From a checkpoint of a small segmentation model.
Model: 2.77M parameters, norm batchnorm, activation elu.
Rows from block 7 of a small segmentation model, named by matrix and row number. Rows with one number belong to one channel. Each number is 128 + 24 x the weight over its row's rms, rounded and kept within 0 to 255. All counts start at 0.
Before each channel's rows are labels from the 100 images, of 14976, where the channel reaches its highest value: "peak on" is the class under the peak. Only what is clearly more common there than usual is listed. The data: rendered made-up planets.
# convs1: first pointwise conv (model.mid.0.convs.1.weight, 256x256x1x1), inputs 128-255
# convs3: second pointwise conv (model.mid.0.convs.3.weight, 256x256x1x1, transposed), outputs 128-255

peak on: ring
convs1.96 [147 255 101 121 141 133 134 113 126 113 153 117 147  87 119 122 122 119 134 131 119 141 117 151 125 110 153 142 147 109 128 124 140 158 156 134 126 139 144 131 115 138 157 101 155 143 119 121 127 125 139 140 110 144 128 190 140 142 131 101  93 127 143 142 163 158 129 149 151 113 114 129 123 117 129 115  97 146 148  91 119 127 112 145 110 116 134 125 144 105 127 126 123 171 160 140 130 145 120 128 120 121 139 125 132 146 141 118 137 131 127 126 129 144 139 138 113 155 129 130 152 141 139 146 111 104 150 145]
convs3.96 [123 210 131 119 127 184 102 130  86 172  88 123 143 149 129 195 175 108 120 122 120 148 107 140 108 104 151 134 118 134 130 115 141 117 111 113 113 130 118  95 121 127 108 100 118 130  97 154 117 109 140 144 148 147 158 103 138 110 120  99  94 183 108 148 163 136 128 109  82  92 160 141 117 108 112 130 141  87 154 114  68 129 122 108 100 107  99 142 104 103 144 130 142 102 111 116 110 146 171 142 149 110 170 151 122 127 132 133 121 121 103 179 142 106 119 133 148 105 141 132 156 121 140  97 149 152 183  83]

peak on: planet
convs1.210 [140 124 122 121 150 111 181 154 114 121 107 123 129 172 139 149 121 103 151 101 148 159 122  99 161  97 129 123 105 144 139 150 104  95 101 138 118 110 106  92 109  88 136 116 153 147 100 138 158 132 161 147 119 103 127 117 110  94 161 144 118 147 136 149  90 122 136 139 140  82 152 129 102 140 178 158 109 139 139 128 115 111 128 138 110 155 143 137 105  96 118 133 132 112 171  79 135 135 147 165 114 166 113 151 141  89 168 125 123 111 132 100  45 115 123 126 135 160 102 158 161 129  83 123 121 114  78 123]
convs3.210 [163 145 149 137 117 119 154 143 129  99 146 117 148 129  96 123 172 125  95 144 126  67 114 155 103 119 125 126 160 134  88 146  93 145 117 172 135 157 150 139 117 107 109 138 131 147 105  92 135 160 115 123 146 125 111 123  91 111 139 161  60  94 158 117 115 119  97 110 117 117 128 104 132 145 169 136  95 141 150 126 141  96 148 141 102 142  92 161 102 169 161  85 148 143 117 142  89 110 101 120 151 134 120 119 166 131 142 136 106 105 141 119  81 154 124  72 151 149 102 131 134 137 109 113 135 162 127 117]

peak on: ring
convs1.141 [127 127  62 117 176 146  60 152 180 190 149 121 116 122 117 126 114  83 111 147 183 142 159 132 137 103 165 146 113  95 126 170 130 109 131 113 143 123 118 130  76 124 113 149  88 140 129 126 145 132 128 134 124 115 134  99 146 101 133 130 116 120 146 115 147 142 148 152 126 129 165  80 130 105 155 131 154 121  80  79 133  95 108 138 119 153 116 103 104 157 130 133  81  93 156 124  90  63 149 138 126 127 120 123 107  90  83 163 161 116 177 147 110 126 146 100 128 136 128 147  85 118 110 132 128 172 123 111]
convs3.141 [134 126 105 154  65 113  96 149 101 152 143 111 124 145 101 172 118 153 128 108  65 113 137 136 117 125 138  96 121 150 135 122 123 129 128 112 161 171 149  99 145 132 141 149 130 114  90 111 118 135 112  77 134 146 147 178 148 106 147 105 111 137 148 108 145 170 115 126 133 129 105 147 108 129 128 104 145 150  90 147 139 173 117 130 102 115 163  97 149 127 108 122 146 122 118 181 157 151  87  92 117 132  88 142 158 124 119 188  71 132 138 138 100 126 112 135 131 120  95 122 116  78 127 187 134 120 150 135]

peak on: planet
convs1.122 [183 109 139 134 136 126 116 102 107 108 159 131 110 143 107 147 111 163 143 108 119 143 160 156  89 126 121 133 125 171 122 129  83 140 131 167  83 128 124 132 166 143 128 130 109 127 124 107 150 138 137 131 130 108 126 122 138 107 134 142 112 134 120 148 134 121 158  77 140 132  78 158  98 122 153 145 137 114 153 120 134 119 142 115 154 152 127 178  90 139 155  78 169 135 124 147  83  96 115 133 103 114 131 140 119 107 112  96 118 128 113 141  96 127 101 131 149 128 132 136 169 149 117 172 136 123 181  84]
convs3.122 [125 131  83 111 135 114 115 120 109 117 140 149 114 106 165 147 154 102 168 169 118 106 162 123  85 164  86 171  81 146 171 147 151 168 117 110 122 106  86 131 108 126 146 157  75 104 122 148 144 124 155 135 144 156 132 140 148 127 151 152  97 102 104 138  93 113 157  99 120 128 136 137 106 124  97 111 108 109 132 114 161 122 123 117 115 167 136  84 112 106 128 121 135 127 126 135 147 164 160 127 126 114 146 140 132 122 131 163 111 103 146 144 123 124 125  85 144  94  93 131  98  76 138  63 153 182 108  90]

peak on: ring
convs1.244 [122  79 174  97 137 133 112 139 131  91 122 108 107  91 152 109 145 165 117 134 137 163 137 117 148 136 114 155 125 182 154 148 141 145 159 157 107 156 107 102  94 124 146 123 104 161  87 130 114 123 123 124 156 108 114  87  73 140 162 151 133 119  62 141 122 131 121 101 128 149 128 135 123 112 132 112 128 135 159 136  98 113  83 108 121 103 115 146 126  54 124 135 163 148 131 142 102 167 107 124 132 101 146 172 108 122 146 102  87 114 149  82 110  93 131 148 132 170 133 116 134 124 114 108 128 150 144 126]
convs3.244 [ 89 104 140 137 116 130 137  91 116 149 121 125 106 163 143 114 147 143 195  71 116 131 142 117 149 120 166 149 104 127 147 133 120 108 154 125 130 172 156 127 114 147 154 145 161  84 108 121 154 128 138 156 122 155 147 151 152 136 146 154  87 153  56 163 124 145 149 133 138 136 125 114 101 123  72  98 126 143 127 130 194 140 154 102 156 100 136 150 142 152  92 169 123  93 134 102 111 134 167 134 122 145 136 102 107  75 139 176 141 135  73 119 132 154 107 157 135  78  96 176  83 105 150 127 136 122 144  98]

peak on: ring
convs1.227 [135 118 123 129 124 189 127 127 126 132 124 128 128 103 137 123 111 113 109 136  96 123 110 140 103 144 139  85 129 139 148 106  93 139 118 157 130 121 129 144 115 126 178 122 127 163 121 153 115 147 152  78  97 102 168 134 142 102 134 143 137 145 125 127 196 154 127 148 127  69 125 130 117 138 118 129 108 130  93 161 109 153  85 132 163 119 113 110 175 103 150 138  82 153 100 107 122 162 117 109  89 103 121 104 120 171 113 144 120 118 116 139 131  94 107 110 139 116 102 142 145 111 184 137 121 115 108 111]
convs3.227 [ 90 106 142 154 145 110 111 111 131  99 130 122 161 139 138 142 115 130  79 129 110 124 136  97  88 129 178 156 125 132 126 151  99 142 149 109 164 150 119 163 143 134 142 122 122 122 136 120 148 123 110 159 147 138 164 102 126 113 144 104 132 126 147 167 101 118  79  98 135 118 119 137  91 139 125 133 102 118 141 136 160 174 176  85 127 134 118  98 156 142  69 136 141 143 116 128 134 145 143 158 168  98 149 113 150 124 105 148 159 160 117 143 112 108 154 104 148 142  94 125 166 165 145 117 124 115 119 147]

peak on: ring
convs1.4 [120 153 114 128 116 122 103 191 127 123  91 170 175 158 189  69 154 130 107  98 137 104 145 183 124 143  73 179 158 168 138 137 168 140 114 144 115 112 125 109 131 122 134 115 106 134 158 125 154  92 100 143 126  85 107 127 134 110 117 105 113  80 187 109  84 142 149 150 137 147 128 132  98 157 142 122 151 117  86 111 116 131 120 165 135 118 120  68 124 136 113 127 127  99 124 126  72 142 156 151 129 141 113  85 144 107 114 143 105 125 206 115 144 132 115 183 152 140 111 131 135 109 137 145 153 109  98 143]
convs3.4 [124 103 140 117 158 150 137 119 149  96 122 108 140 141 119  96 124  97 117 111  74  85 119 104 167 168 101 136 148 107 148 151 128 114 165 113 107 165 146 168 140 113 151 130 160 113 148 147 128  88 107 140 157 164 135 169 126  94 119 137 142 142 147 164 147  92 133 111 117 135 141 111  91 158 145 139 133  91  92 102 188  99  85 135 117 146 140 140 138 126 109 152  95 169 112 140 183 115 168 121 122 112 162 155 155  92 136 116 189 121 138 131 105  91 122 121 148 174 120 159 167 144 139 159 137 185 140 141]

peak on: ring
convs1.12 [139 132 136 157 143 118 101 136 103  96 126 159 126 140 136 121  85 147 127 106 112  82  83 135  95 147  96 138 138 147 140 114 126 127 155 179 105  94 102 149 125 137  97 150 118 169 135 100 135 146 124 125  74 107 151 134 145 113 116 106 117 126 146 104 135 162  96  51 111  63 142 115 131  74 159 156 123 139 157 147 110 125 140 122 152 109 117 150 154 114 100 122 135 154 142 128 143 136 130 104  79 128 123 142 119 113 134 132 139 120 118 130 113 111 123 138 114 120 185 136 131 117 164 142 109 133 121 129]
convs3.12 [ 90 129 167 121 129 127 127  84 131 122 117 152 157 146 123 134 140 145 158 126 127 137 130 102 118 151 140 146 172  94 163 202 131 146  89 148 127 157 136 150 130 131 113  88 153 111 158 127 135 127 159 137 157  90 141 150  98 149 134 119 142 160 125 165 119 143  99 105 139 134 179 145 121 108 119 141 111 122 154 151 106 135 134 104 136 126 108 142 165 122  92 130 112 123  92  97 106 112 131 143 133 131 147  74 119 114 115 126 152 153 141 131 107 108 123 133 173 169 152 128 135 123 140 130 142 138 164 123]

peak on: ring
convs1.211 [130 255 118 127 150  96 151 121 127 116 138 132 147 123 138 122 117 139 126 122 140 143 126 132 133 127 131 143 142 143 139 126 116 115 123 148 133 134 114 121 118 104 136 140 135 126 118 125 116 132 108 106 102 131 140 165 109 114 138 113 117 129 135 136 171 163 131 136 145 104 141 130 121 117 123 111 129 136 132 128 137 152 109 139 140 125 153 127 113 119 115 108 108 173 139 127 114 134 113 124 129 120 106 122 128 137 117 136 138 126 150 114 132  98 128 131 130 113 128 110 118 133 135 142 114 110 123 124]
convs3.211 [129 123  92 141 116 118 130 128 137 126 153 153 111 110 134 105 130 154 157 144 129 104 145 105 163 138 106 137 126 127 100 107 141 109 130 113 110 148 138 133 150 115 147 157 111 120 125 135 125 145 129 157 120 114 154 246  92 134 109 109 145  95  91 148 127 120  98 133 158 145 109 124 125 147 125 118 132 152 119 144 215 126 140 194 182 139 107  96 116 172  92 116 125 159 114 123 117 157 138 125 143  96 132 158 136 162 124 113 150 152 159 105  96 159 126 159 145 151 136 127  89 117 132 133 134 129  55 182]

peak on: planet
convs1.235 [ 95 125 173  92  93 117 147 188 158 103 113 129 123  79 123 150  86 148 104 118 146 123 153 158 118 131 142 137 154 174 192 135  92 130 128 184 124 162 129 105 131 115 131 145 148 169  86 149 134  97  90  82 120 111 134 139 136 119 128  97 163 110  93 137  76 140 131 144 149 142 113 136 165 108 121 140 162 110 127 157 132 127 129 144 121 156 152 121 113 106 114 166 110 104 147  95 112 171 103 115 174 135 165 147  95 149 147 100 169 157 101 134 133 170 106 149 131 151 114 144 177 105 119 125 203 148 120 103]
convs3.235 [ 98 121 111  92 114 135 116  68 105 134 114 147 172  86 118 167 141 140 128 131 133 121  91 112 149 114 132 140 151 120 123  62  85 136 136 112 153 123 146 156 125 108 100 100 144 152 152 140 135 115 110 117 132 147 146 122 149 101 136 150 167 139 156 113 126 143 150 123 103 115  99 136 158 136 140 118 110 142  99 108 126 139 128 121 157 103  98 190 146 160 165 141 142 129 129 140 163 153 122 114 118 128  88 132 131 124  89 128 144 154 154 138 141 151 194 112 140 141 122  80 115 130 133 142 100  77  95 117]

peak on: ring
convs1.248 [149 157 113 163 115 119  45 135 103 191 107  92  87 109 133 133 115 120 101 175 128 166 148  71 107 128 121 151 122 109 133  92 133 133  96 121 153 123  96 120 104 140 116 108 149 161 138 106 139 131 147 147 129 125 111  96 102 155 158 163 164 120 100 183 108  93  81 142 119 154 144 134 126 121 140 134 146 133 101 156 144 126 112 117 150 142 121 107 109 155 134 113 132 138 137 136 142 123 115 173 136 109 108 164 150 113 154 158 152 123 107 148 104 121 149 150 106 105 158  99 164 129 121 126 126 169 115 153]
convs3.248 [107 125 122  91 167 107 177 156  82 137 111 138 133 159 144 106 123 148 132 161 103  84 109 130 169 160 135  94 151 116 143 135 130 101 108 112 173 112  98 154 115 145 183 103 158 107 104 109 146 134  86 140 109 157  79 143 126 121 120 110 104 139  80 119 118 148 199 144 162  85 161 185 134 138 117 115 144 120 104 158 118 115 102 125 114 130 116 120 143 162  89 113 155 140 156 142  98 125 126 135 179 125 107 135 119 120 151 109 107 131 112 132 129 138 136  85 129 171 161 125 135 133 155 169 139 117  84 138]

peak on: ring
convs1.154 [129 124 129 171 142 119 109 159 141 117 135 143 150 122 114  74 119  88  58 135  94 186 130 149 130 107 169  71 134  88 141 108 113  94 152 151 157 163 119 140  84 104 139  87 160 127 155 171 142 132 135 129  97 103 160  99 120  87  92 119 147 112  59 144 156 122 147 102 126 142 100 148 134 128 134  96 124 148  86 101 208 128 114 120 133 118 115 136 110 148 119 168 159 139 133 130  80 145 148 134 134 124 122 199 118 145 157 137 154 160 165 155 107 135  98 151 123 165 119 100 117 127 117 135 150 122 123 126]
convs3.154 [148 126 125 154 159 126 158 138  92  91 144 166  86 136 121 135 121 105 168 117 145 138 115 102 126  85 146 126 152 120 137 105 110 129  76 134 114 107  86 175 158 121 110 137 120 146 121 108 121  87 167 143 155 157 157 132 165  99  62 136 152 135 130  94 154 128 129 137 114 130 129 137 149  90 134 155 138 119 110 150  86 118 122 110 149 151 134 115 124 143 154 117 142 120 128  90 123 135 112  99 114  83 148 173 133  91 148 112  89 152 138 135 153 121 134 106  89 154 149 196 101 137 119 128 111 129 154 135]

peak on: ring
convs1.43 [ 63 159 142 108 110 146  88 147 100 149 111 129 129 109  99  93 112 157 111 135 130 115 134 149  82 134 153 121 134 163  76 142 119 101 107 141 105 141 138 107 126 109 149 105 146 156 109  90  93 127 116 139 161 111 109 105 118 144  84  92 149 178 144 129 133 120 124 136 133 138 150  86 140 106 130 174  98 156 169 148  97 147 116 145 189 111 153 104 148 138  78 145 107 121 100 149 126 124 133 101 128 120 115 156 147 129 113 112 119 138 130 161 107 117 110 123 146 111  79 127 112 113 124 169 136  88 110 120]
convs3.43 [108 119 115 122 105 126 141 104 113 159 133 171 185 147 132 103 145 102 145 120 111  85 155 144 130 119 185 112  85 136 179 102 134 158 170 105 109 123 159 155 118  85 153 111 151  94 110 162  87 163 125 149 111  69 101 155 151 155 155 145 137 172 110 103  95 137 121 108 141 102 145 105 111 131 171 151 163  96 111 124 148 150 128 101 138 101 124 165 144 108 112 177 102 113 145  97 140 114 110  82 138 134 128 107 134 104 135 103 163 151 122 134 118 114 140 145 151 113 133 115 160  95 150 127  93 123 134 131]

peak on: ring
convs1.81 [118  91 100 164 113 120 119 116 161 143 140 156 129 137 125 128 110  80 161 127  97 133 128 137 126 142 149  72 122  98 136 111 118  71 125 128 125 151 142  94 126 100 110 114 111 139  92 127 169 144 129 133 138 111 119 182 149 142 149 112 113 120 128 144 118 149 141 162 134 141  96 131 128 132 119 112  67 150 133 135 129 132 117 145 121 140 116 124 135 113 123 141 123 156  50 117 111 144 128 157  29 138 117 107 130 131 119 135 152 150 135  94 152 112 114 154 122 129 113 132 113 141 147 121 141 171 112 130]
convs3.81 [160  47 125 117 113 120 112 186 120 139  94 131  93 147  99 115 127  98 108 159 162 147 111 109 117 133 125 147 122 134 162 135 114 151 139 129 136  97 123 146 140  92  85 100 142 181 127 110 126 125 142  95 160 145 127 124  94 141 160 142 127 117 129 111 108 139 116 168 101 167 164 105 120 115 144 125  95 141 110 109 141 133 104 172 112 121 124 148 146 103 154 164 142 108 221  81 126 150 115 153 131 139 137 110 134 128 121 122 128 145 113 149 125 106 112 121 150 128 151 140 135 136 108 106 177 140 151 129]

peak on: ring
convs1.177 [148 101 140 140 171 133  20 134 137 112 145 114 140 102 188 139 142 111  97 149 122 114 127 147  73 127 144 130 132 162 133  91 107 126 133 112  91 139 150 138 100 118 139 156 126 161  99 159 144 124 137 121 113  91 107  93 126 132 106 112 109 127 143 134 115 122 118 140 140 126 136 117 173 132 109 140 125 133 109 122 124 127 116 132 131 130 136 120 165  84 153 147 147 152  85 109 105 143 142  72 139 104 106 108 135 137 129 117 145 138 138  90 167 133 126 112 144 128 101 138 120 154 162 104 101 185 135 114]
convs3.177 [143 137 137  73 177 135 172 127 116 127 156 120 113  84 168 118 146 112 120  97 120 123 142 109 155 162  97 120 152 110 119 131 134 125 144 122 132 135 103 107 108 115 130 133 124 130  84  82 138 142 167 125 149  85 163 115  88 170 108 101 170 147 140 123 129 188 144 110 137  81 145 114 150  83 129 119 157 133 113  97 190 110 150 168  66 134 124 152 130 138 177 117 132 136 144 122 162 117 177 159  94 142 120 138 112 125 134 126 125 121 142 126 135 155  95 131 128 133 136 115 116 145 107 129 141 162  94 103]

peak on: planet
convs1.47 [128 141 146 125 101  94 111  90 146 136 132  75 115 137 154  99 134  80 119  86 156 114 103 152  86 120 161 127 107 105 178  75 134 137 131 148 169  85 151 115 187 118 134 120 131 168 152 131 148 118 152 121 134 160 112 150 125 167 125 121 151  83 136 152 167 140 129 161 123 162 136 115 103 132 141 152 154 133  99 150 101 131  77  76 136 156 166 103  97 109 144 116 130 132 121 133 117 130 120 118 102 137 157 108  95 141 106 118  83 126 129 138 150  78  98 118 115 114 120  99 119  87 122 109 126  97 115 131]
convs3.47 [125 133 154 136 127 159 107 161 143 131 145 113 101 111  97 102 160 130 108  97 168 100 128 133 111 143  92 108 169 123 101  90 155 161 164 119 156 165 156 153  91  85 123 141  87 113 140 137 116 133 135 140 150 134 113 127 142 115 128 103 115 178 130 127 160 135 121 112 117  78 114 154 168  93 117 119 153 118 140  98 127 105 138 112  84 120 122  93  61 134 143 115  78 110 129 155 106 119 101 134  83 114 121 109 154 107 147 135 127 140 127 137  97  75 157 143 140 132 140 132 176 156 102 153 132 152 102 123]

peak on: planet
convs1.132 [101 122 107 131  91 158 172 134 161 128 149 101 165 177 108 144 131 144 112 139 147 105 128 149  87 155 128 158  85 130 141 148 135 123 101 140 100 131 103 116 157 128 109 132 119 121  90 105 141 145  91  91 143  98 124 119  99 141 103 109 158  98 166 145 162 131 109 126  86 115 106 106 142 113 141  58 137 140 132 139  95 166 113 153 148 117 130 110 140 172  93 106 137 143 119 140 142 143 148 111 136 115  99 115 102 108 145 122 129 121 131 132 148 155 117 137  96 122  85 114 101  93 120 105 105 143 180 122]
convs3.132 [122 113 136 131 172 106 172 154 103 160 125 122 122 145 161 127 132 141 116 148 148 117 130  92 101 140  90 108 197 109 152 143 127 161 140 100  98 135 100 125 153 104 143 118 113 121 114 145 126 157 153 119 167 128 107 129 128 136 136 126  93 165 151 133 109  54 143 137 149 146 110 157 147 154 119 193  99 168 136 121 101 126 106 159 135 128 168  89 174 117 105 119 153 130 125 101 126  95 102 139 116 163 114 122 120 151 143 168 117 131 132 155 141 103 120 127 160 127 164 154 105 158 156 130 161 133 161 134]

peak on: ring
convs1.32 [143 135 128 154 124 120 108 151  93 184 148 124  83 144 120 151 104 124 101 109 128 176 114 154 143 138 124 140 135 163 144  97 132 156 135 110 138  95 115 146 107 111 118 165 157 130 121 104 116 135 133 155 109 111 123 109 141 153 145 156 121 157 116 116 127 102  88 121  87 108 118 103 124 101 136 120 122 131  91 140 132 125 105  71 159 149 113 158 163 120 125  98 131 146 146 144 122 142 117 149 166 102  68 136 111 107 153 120 118 136 123 141 145 101 123 130 128 119 138 126 153 125 147 119 147 200  79 129]
convs3.32 [115 130 189 131 105 122 131 104 158 126 142 158 146 154 151 130 134 107 123 117 126 171 178 110 128 116  86 156 147 127 111 113 116 149 175 141  73 129 158 114 158 111 129 130 154 131 165 117 130 108 131 134  99  97 110 157 118 125 114 132  82 124 149 169  98  94 107 103  51 133 152 113 119 126 145 149  99 143 116 134 180 111  98 148 139 183 152 158 153 109 140 106 136 107  95 109 155 118 134 139  96 134 146 102 104 141 148 123 116  92 153 142 144 145 121 146 108 122 132 138 109 118 119  83  88 129 177 156]

peak on: planet
convs1.33 [ 89 120 101 125 132 133  95 133 162 176 126  85 134 133 137 115 168 124 134 108 112 229 132 125 149  87 120 117 110 123 145  84 125 136  94  99 170 117 120 134 130 125 124 146  84 106 140 168 152  91 125 142  99 152 125  89 140 128 100 169 136 103 120 120 152 107 158  98 131 119 136 102 133 169 149 127 127 142 131 194 103 133 116 140 125 111 130 122 113 129  86 145 125 106 135 159 102 136 153 130 111 109  73 129 148 142 178 129 157 140 174 200 138 114 147 129 127 139  99 142 126 120 185 160 132 178 130 137]
convs3.33 [101 162 151  95 124 122 127  78 104 159 128 129 120 124 124 127 127 100 144 130 134 171 143 115 130 128 109 138 102 116  68 112 152 107 144 145 132 141 147 143 126 143  92 143 132 108 133 139 135 144  98 134 100 129 109 171 120 115 125 137 147 130 142 173 137 129 159 109 143 125 169 130 121 143 163 165 115  97 149 157 119 102  97 142 132 113 133  97 159 135 114 111 112  94  97  55 162 125 159 150 122 158 142 119 154 137 121 120 151 126 162 158 168 133 117 132 141 123 184  91 134 127 105 130 113 139 180 136]

peak on: ring
convs1.57 [105 131 143 114 201 136 185  95 144 147  96 105 133  85 105 124 110 112 134 193  78  79 124 109 129 105 119  96 112 139 122 104 124 116 168 144 107 159 128 129 116  74 125 122 116  96 132 127 126 130 137  88 141 133 116  98 135 151 110 117 122  99 100 131 126 119 150 152 145 147  90 131 111  93 145 180 141 126 138 110 146 137 108 105 124 109  80 133 148 143 141 115 119 122 146 153 142 137 119 103 112 136  88  99 112 135  99 115 135 113 126  95  71 118 132 149 117 115 102  91  75 120 156  98 117 133 145 165]
convs3.57 [138 137 110 137 145 135 156 148 146 142 131 127 136 101 114 115 130  82 105 142 119 152 117 108 141 122 129 192 166 136 156 163 125 153 162 140 109 119 144 147 102 147 144 140 125 169 172 165 141 153  93 137 151 108  78  95 116 168 138 149 143 122 123 121 122 140 129 136  99  91 150 121 105 116  97 206 123 114 106 145 156 157  94 169 114 132 151 145 106 128 100 102  98 162 105  92 148 169 188 150 159 110  88 106  94 149 143 143 134 144 164 127 124 150 107 142  93 133  98 119 109 127 104 146 127 193 177 130]